Rows from block 3, named by matrix and row number. Each number is 128 + 32 x the weight over its row's rms, rounded and kept within 0 to 255. All counts start at 0. Numbers have three digits each.
# ada: adaLN modulation (shift, scale and gate of each sublayer stacked) (model.blocks.3.ada.weight, 1920x192), inputs 96-191
ada.1834:147123096139083094099105139153107162133146142143108170115121158062108120084157136168129125123127160120179124077156119171110105068150213109203157148137130084145132183200191127150133135146052201042137162138127095118145139161135121134174141139130127132118101109153120149181136121110116175145
ada.1835:133135175159110095139151125152105162159113086107100109133166125138185145177087111125087093139141135105131159156182144107061102131153099138180101093063107101014163108125134140128119137183127143084095133068085125102103137127133179127205095071095156141195095171108155090166145134145097096108
ada.1836:141172142135144137141125165089173052079106131094200167098146128138104130163120127071106129138138128107112085162159117128160112121141128128073043131102160139155176085115122132129109174132190119100113141092155147140116114074096126080105145117096125068027116136126126105147092118108145142113
ada.1837:159159069112061177079139106112165157101145119143137086104134140121099157055128133120183155162136126105155107146145151112227099097151184125102121168120183160150138119134177134141182126123093146174130137163095143154155094140135123164115117209193161077175127166152183135001119142127119121109
ada.1838:070125095113151116108127111121115146131163184159094108144112184134082164162155082134189129192111091098099143127068110110139158130116168074117133129165110192144073123127142127107146170055127078037145108147065123129160094119127139139110052144189118081115155104139132129076088078100114108150
ada.1839:136130223121120136132100150115160089146097156177148129106103117102082078128147149148144145088123103121178080136164128179158109093149197092185151121150112103128133169157156062115156143113020106060130172156174149123112098158174143120144153138148132154133129118108171130190143143133110131123
ada.1840:147130149146107099171158161132144129106119122156117121143081094176145121151198178143071070074128123142170176127161158093023130120163127125060136163091106057105114124080064114106127093151170113145138123090148130162096171121162155101129140089102118168132129173119137103124110118100178134129
ada.1841:094105128062145135171105092147094076109066133113121148119126166174160125149155086166181130127154086178080127125149182084134111161141116155091118092145148130142141110139140134165119107132121178096095060065139163128088111096158121145093083127114133094095081130130101137091194122129172113109
ada.1842:128156156100131149169173089071127091078081112148102154128123115104108125099133147155125136169083093158190139127065140147172096169104168116102074133232188141141148096170176101112103146134120114081128105110181132123061154078125079127120089161149148095143091101154143208120168176095102124155
ada.1843:135150079140167111097133121131088105122162153083143156125152152037101106143116103092255157141120165119096052166143093132159125129147128134121112134164163162170111161131226099107136119123140128087129157131080154105150141144182149179132128161198085092136087119141121142146099143140132099129
ada.1844:167135123108069159115160154135123129166152117157122150142170134123106105141132099113120128133143144165089182117125107147125157180057120165196110159144155125131178163146129177023109123137088130085134145162195102171141139141112114098195125168182143129155099105124124123175159162189105081102
ada.1845:123111153142112130148131145165117133138107033136128127119115116184123106144072153097037120062147190121152154132135156060040135120142104141211105088099130094051133129118072099130113120194083144060132125097140156123105130094140110103157084098033153180179135102127110115161145112140130108120
ada.1846:128184087170121167156144165136128161098130137167156116131194138123100122116080186115145135103153090145128098174128183150133107105169091138154131156125134126148150114118162129137116180176091196045152147198112096128170165173107132137175180148129123148144214114132219112167124141130154044173
ada.1847:090204143151135143109149089103128116112159132211075138171104182137118150197118154164164110157093129146170119116073116090106129096063173157113120125166129185103090117125197114121128178092156120136160133146082104128106126076155115083114065126191097142128127118099160180115127139064088177141
ada.1848:244133151116099104100102168151101033148148133121080122131115071123134135127121112135112131105107164138124159164222127110062094141155103133084181106093085165099157079103070147152132142137250126114114119107130138117126158071135165126189153084158129154138113146092117120234146110127139131146
ada.1849:141141127133137117129139154135146172158126153185124168164141162090134141146111150113136133140136145142133068138203108150079161105128169103230149127122103141121108176109147097148139164163105145091089101112068093110136132145204118132172166107103115112150147127167062157210134136146167175126
ada.1850:102135113100105158116094112111145111080128147142163131141159198158146112082081124145136121169161149118108100098080120095167100135062098118127098122181133104184087130105116105098142136106125085116130111170100123197129128140121158165087219192191115113146158085134164123096103089148147129152
ada.1851:135138062081153156140136100133154108140088115099143163113187084133182139120106085148178135150144143104086086136159088138197111093123094106100150111131221126169155122104198173095173128125104090109107134160177117107208147175139130145172199128154108096146160126139141139093129097175113129206
ada.1852:183130129149094111123098161121129103147156100142093128132104114173149114106046096168081095155134146137138163183193112152026066090132066133105136165174167127133126174109089138109171126116135123143132143072164107088130122099174164165157103186126097140095079124144137125128128114121166149120
ada.1853:120127095111106175102139087137097144121131142184084095177087192123085128174133180091129134122087099132158159115100154082072102181090158135110098140136149180086092124164164098128130131082182086103160133175138115096169122083135167123127095105163149151077097105097195175143069123058145130124
ada.1854:142072174154149090159182162088180129114101118104101095137168144135185150117102136106074119088111087106208177162203152124074155127156095122149105114067091076111149125109087097177095174148118134191130165101151123058122170139121151158127130124070097146166141109088156154062133115118104092086
ada.1855:116190153133178130139126100082063136129096096085159123076095145125128123125077112115111149124057110114109090176153168133130148119115114144066120142144159149118094109190052142119087088079228079174114094083153114151091142094101138097080101074161104113111161149133061144115182107103120052108
ada.1856:146095180131122108113137124167135193116149106103088134159138115139143124156119171126069135098150145105149175122166169098053123144146103148048104126079092088064150094158126085113135118167139177146150131065105125075072219104130120084158129060058136172141115200121126154146122139099118121132
ada.1857:119138192076107100087128163156105141165125099144121102154099138114116160112103137148097105155118123118116129124175162101137119107120113132117121082255142139088122120181095130117106100126092126105134111145199136106031099174158073071074180097151149156093108110081136096136132174133132115093
ada.1858:160125081134153143191136130115130112145159150088217155121193086164107132115140127112056103045112128157057152130142111124215138136166061106057120113161102117170099131069101138155137093139128132124116116124157121157120157200149162123101145143071109111101119123153088106159138101130145113176
ada.1859:093087144146167146134127087112151108133146088120111165098082080156097146117101076125152156138095128127090148103147138052093160139101114110067128138086153187107126100130102181128080142161225130179143165142158102159159109097110112175053103117122168140071115136125082096072199089135137137130
ada.1860:135155049098172109143142037085114089095148146087141142131130086109142136127135152069104146135162096130118134117086114125144154137093104137099111147135132095141111077151196164094065118123158138175178115116119146112133086154092199171100082112083088080143189121149105138079154159153130162173
ada.1861:126139128123081122115121107097146138097131124083176122137167119072120122061093122200158153183135099122126088136123097145174069134131093075160106138156163133200131159108162171138133157095063143000112087138141141141143082133126178148124124149140132139130185104162139177081122108185115145138
ada.1862:118190113127098152102138077153095143162182134190140204103144140137089132098147100122163137133121126125124105155110069153176161062116143143113095168160138105158124110116144121049124172087095108123148150176132145136185087073159161186111123137165119100119094092128109141103128162131106191159
ada.1863:142104179140119077146132123162100187110098105168107069131097181174117168200106168127132148102087105124102147129143112100019126147117140108115106112131074112115098169150121133145092082200080157116158152071125085132117145135124120067107107067128175169148115192141140088137090118111151137156
ada.1864:128078195153148142146120142130084155139072110128085107150086125136132124209122164121092126125088153133162160098177140108073125108116156144162104099180077101050109137173074130139140144175098106068167140089098154091104162096134097116144140089080139181111107202112133117161097151084209144141
ada.1865:145127195116140120157137130109136130164142154117063129144159066141132119074125129072132125150131079111129154136161127163084141101185091122089097187100159085131159145128103078188167115155235145143158124136123123143088118184140139104116141098086109134117112142120171123140141082134085142096
ada.1866:112156077107145147083172123139147135111136162163102140108131139142094135118099118129176108168134139145137119102102108122153116157127103160112123105180146117148100184113186114070118146081117117053078100178092150145149126171143104163132109170157138034113153103119111115114100121186121156118
ada.1867:139088151158129101148163195136118102121078095077152116118130107162135109126090152135051147088149132121137136124174135135087112128145119115131143068078114067095183121140126135168102132215133128141170132073136136146087159183147169111136157093062145156175144152138113083192145151157128120141
ada.1868:138135051064100166155116119131109135144160088125124110093113127127150162129141099117066110088146096175042148131143080149107140088086100110096149135082146179099143111105105151152146110129200121144069073160124173090155122062120083088077111199131084146112103130108166141119105066158161118162
ada.1869:122146103136113166127141037118110104113130173114222069112190147134146144123189090137170153114109126131104080118154155123220165118123125112097144140090146151140111091129204166131139152091094142128096120150146107108192101157094212161080117170154108090101129137115132190182125149095138124188
ada.1870:146094132104106137205115150126132158165151087059157126076125093149122089079098104163108097071159128099103146077217119127162146146207081123075170080130078127150179071110062195132098106195122144170093112143175136107111120166107169095116141127061158137118129113156058134081134135110108157118
ada.1871:096097108120125105159110130110161095087096112133151092102119131221149156118138131127185110127118089125119077142101083104201108178121111177055133107198196145186118104090125166089102088154146088165142164059096089142116113145176114119118126198091119099095137152151084138084176102086105142125
ada.1872:096129107117122135114081109103169136077144136109166094111137153115133116046109061142154093187166095081109049114040085156156124137109106134126140119080186124185108142111133135105148125065139128188150101163140110130127089114155110164099120141140145079189150153142136180085157119137100168126
ada.1873:094197132100113152132119086131081132148088108069168104158148102152096099084111115118120155150119071092116115118114071133105180153151113110057118129126126087168095072098129109099115143148180080146073142091154140146097074063152125213073098159087127118148101127123180124063140118101120101155
ada.1874:126117175148088108126135094099109139123142148143091172108140097173116197091123150114122104161084033179144096093099148118131172089124185108126074114149153120126114081134120133121090136116133158076120087101117173104064115122125201139120128169120099056157143126160116146094144105156083139123
ada.1875:131129127166095123135113163125094133132124161128104148084096117169165096097152078153008112181118125136174162132135153075089143088168058116078157144127120100152127121117079095091134102129211110169068125112134133118097148091161144147122129078097102124130116116120136188113130161145140095113
ada.1876:156166097097155147145123141155179081115118183185102135164141103100103153097170108140202098147114154138128095128136123152211117112115173135146192105164108098128103183135143184161158156078050130085095156177113117129171077094175079188156131191166098101139119138162092130180122134157098168106
ada.1877:147105103175105144174119162163112158131138089138129132069156171119135118168169125172137124145101187120103138170137137147041146143148085154173111128166080050038151148090136117119107125157136143100132163142141095098123080150129209108099137137160134192180122207162154139125165163159142154128
ada.1878:157082157150129074148104170152153083167113058120064119131113119119172132099123143177129135132219129128145199162145155144137091154141123159163166095167116069103152155130098067117119140110091101184107118120144131172086081117172118128120152057058146136123115143091105135065161156098126163125
ada.1879:094110136105131193105105114105058118160063130098074097190149138134073182093110116138162127124137135144133122098110141118151114126089171086105125100191145167161126154124120119124131152140081116074114136167123127126176155089126154077161171111178124069072146131111176109087092115149136184079
ada.1880:134130116100105114117106156113117106131200191173184129112146113122079140114138107117115095184131149132126084130125129107249153160114108096091139151120178219168120139120097143086132193107165088172098128194134133153114085100135117162075183120186165105203200103131120123058148105129126117123
ada.1881:144121160165136139130115110141102123130160137139177151115118123122071153137144091107128138105120205133134131115155111137138103108141154150154125144130136149141110136175173103158136115140099180086111141148131147147147164140110167218156122079115115163157147147146111155173119196094146214126
ada.1882:158137141145130114147115142106132176116110176107115092174106118115125105100125130088089114156117046135131145145055138153120112133150144122156147119146126091138105129023112172107080104109163162172129134116111106058093120062158114099110111138150086101129206055149097158120165115136112151114
ada.1883:174180072099101136129123095136107115079062127119135077090168125070107104127135114113205149181120141161069104124131091135178100109142114113175118165145183093162123142133185123201152139187108166058208115203098108146195108187107114063183151126136094121121147133166167141153091087106085156120
ada.1884:093125071135137089122157095079126099154108105141125109120115125136157135093130093121176146178138152093148146125056100144102121159077144077138137085191153171167149177158137109141118171102160157175107119178133088099155155142121183132184145158132113071214146100176116117062078116162120150106
ada.1885:114148110146108115120135156141107130147133127139053168159118117118110161109121114144146137153084050181151151128108114113068130143131126140075189093165109132093142075124134154144139140089173099156152111119127104126121114102130072088081109108186089154173101103081145170101120140099104167104
ada.1886:113119171133160127130154212192122178146097089143096165125068112179151145176143172144096124076129126151149157127115153100066146125132134129110129075169068113020107111130095096088123111148167121149113156091125127126047183154099110126142132097096126136157133133100150054148108188095147116142
ada.1887:132165111128149150133133075115160092113158179117139150106195135084132140085150063092147116182116078142140077111131135136255120115134094102176176141102184159204139117108170131140136151078144139124116153166130107091129139131143151171122117124176111078145159095165148177184126130132127140123
ada.1888:093156097071114118138076142130131132112119107128109142080121096145123153103100141028135125161134135100108121185135109101145192099104123118081133097088135167107130103134137111126092156095224095117115100138118173143129133092141139186111121107089106076120127133103152105059177098117114091171
ada.1889:125152053120127145173080101153126091117107121111141134066124144113174153155111069140138123108154120152119110104155162105097123148148130124096114083226141108169136111094104155143105124118076102111079148103111158092138105132098163125086110079116106148117143159137075089179109125161153142136
ada.1890:130084197173140133146108218188083093161159111167105182172100089144159138137147107131157126111103115177155179151155137171135139121116147169132159142101108145066160139115090129096127086119206134135119082077135158075124129129172162092129182158152130200157079215143170149186152128116146114113
ada.1891:093162061127094165116146107114127143078142119089112099127137123102146120107098114126125131142132130147093118108060106090162147115109149123104056146129174154205118105153139128130153217089094075099093151139113121155121048107105187139097084168170103044084154070144155115121088098126101128156
ada.1892:080123133135102130184159104147139125133132128131135098116128149116136098108076149095127083120100164108091143124120084152140165116061075112189176131223112200117115167101109106111166179149067117140130145121139127101103160155158121106153125116153093124174144111112124150169099103159077097122
ada.1893:140156156145107128172140164140097097144126044145085087154148136150143153150072127154106125138104102152127133144122103125096135152121092133150134093067114092096101070139070154132132100189055130105147117119126134170083135129159145059105126064075133165223108186113120117158079125106114154120
ada.1894:126154081126186118163084109135107082130110137136204119073140109113121130040153104151158111112149129142120079096177123172211093127121137123005109147177155146194083135116127161112130121104174146097121133150162121121145117167140114134088152149128062102152170127137114160161116176153160098152
ada.1895:054149106107153124129124138113165134123169144122196144136192140128107145080141124142143116189122098111147088099074083111226169141111115126146152093107147144162120095103194152080150134149088144170115108145125138171191068123111102158106105171144128078220175132159128118098139133117114193139
ada.1896:106122137159136121150090183154129133149083088082140149150121152153159126127192137143088161104138124163176161163191142150080095125149118107146159047138111119126120136123079161140129137199080130063121121090160112121093088138155091148155181130085139169171121166116106085116190117189116088149
ada.1897:146160166157096092128086050143120111075146138097132115058161140132137124094136148127164140201156074109125124157115149128131095128088126078096071121168152099111131122076158165147108135145140104074153138081114156076130114110125126152133104093125127073117115077140125110052070092172115069104
ada.1898:119101128132147124104117155142102155135113118139121151167126117108139168130151157145156109096135141146081169128183166139080127169158119128247126127169114123174116166106113087063178123117078120091160107173122136158110146130124124191203142134158104124148106130162130107203176175156193164144
ada.1899:133158183120160103098156105099157110100069148114070112158107182154094133130113140166205078135200143121114117128150111161160075112095161144120120093145157072170131104100129136167117152144094132032105156155125162101095143114109172141123190118138106166080113127122106140141169127077105159137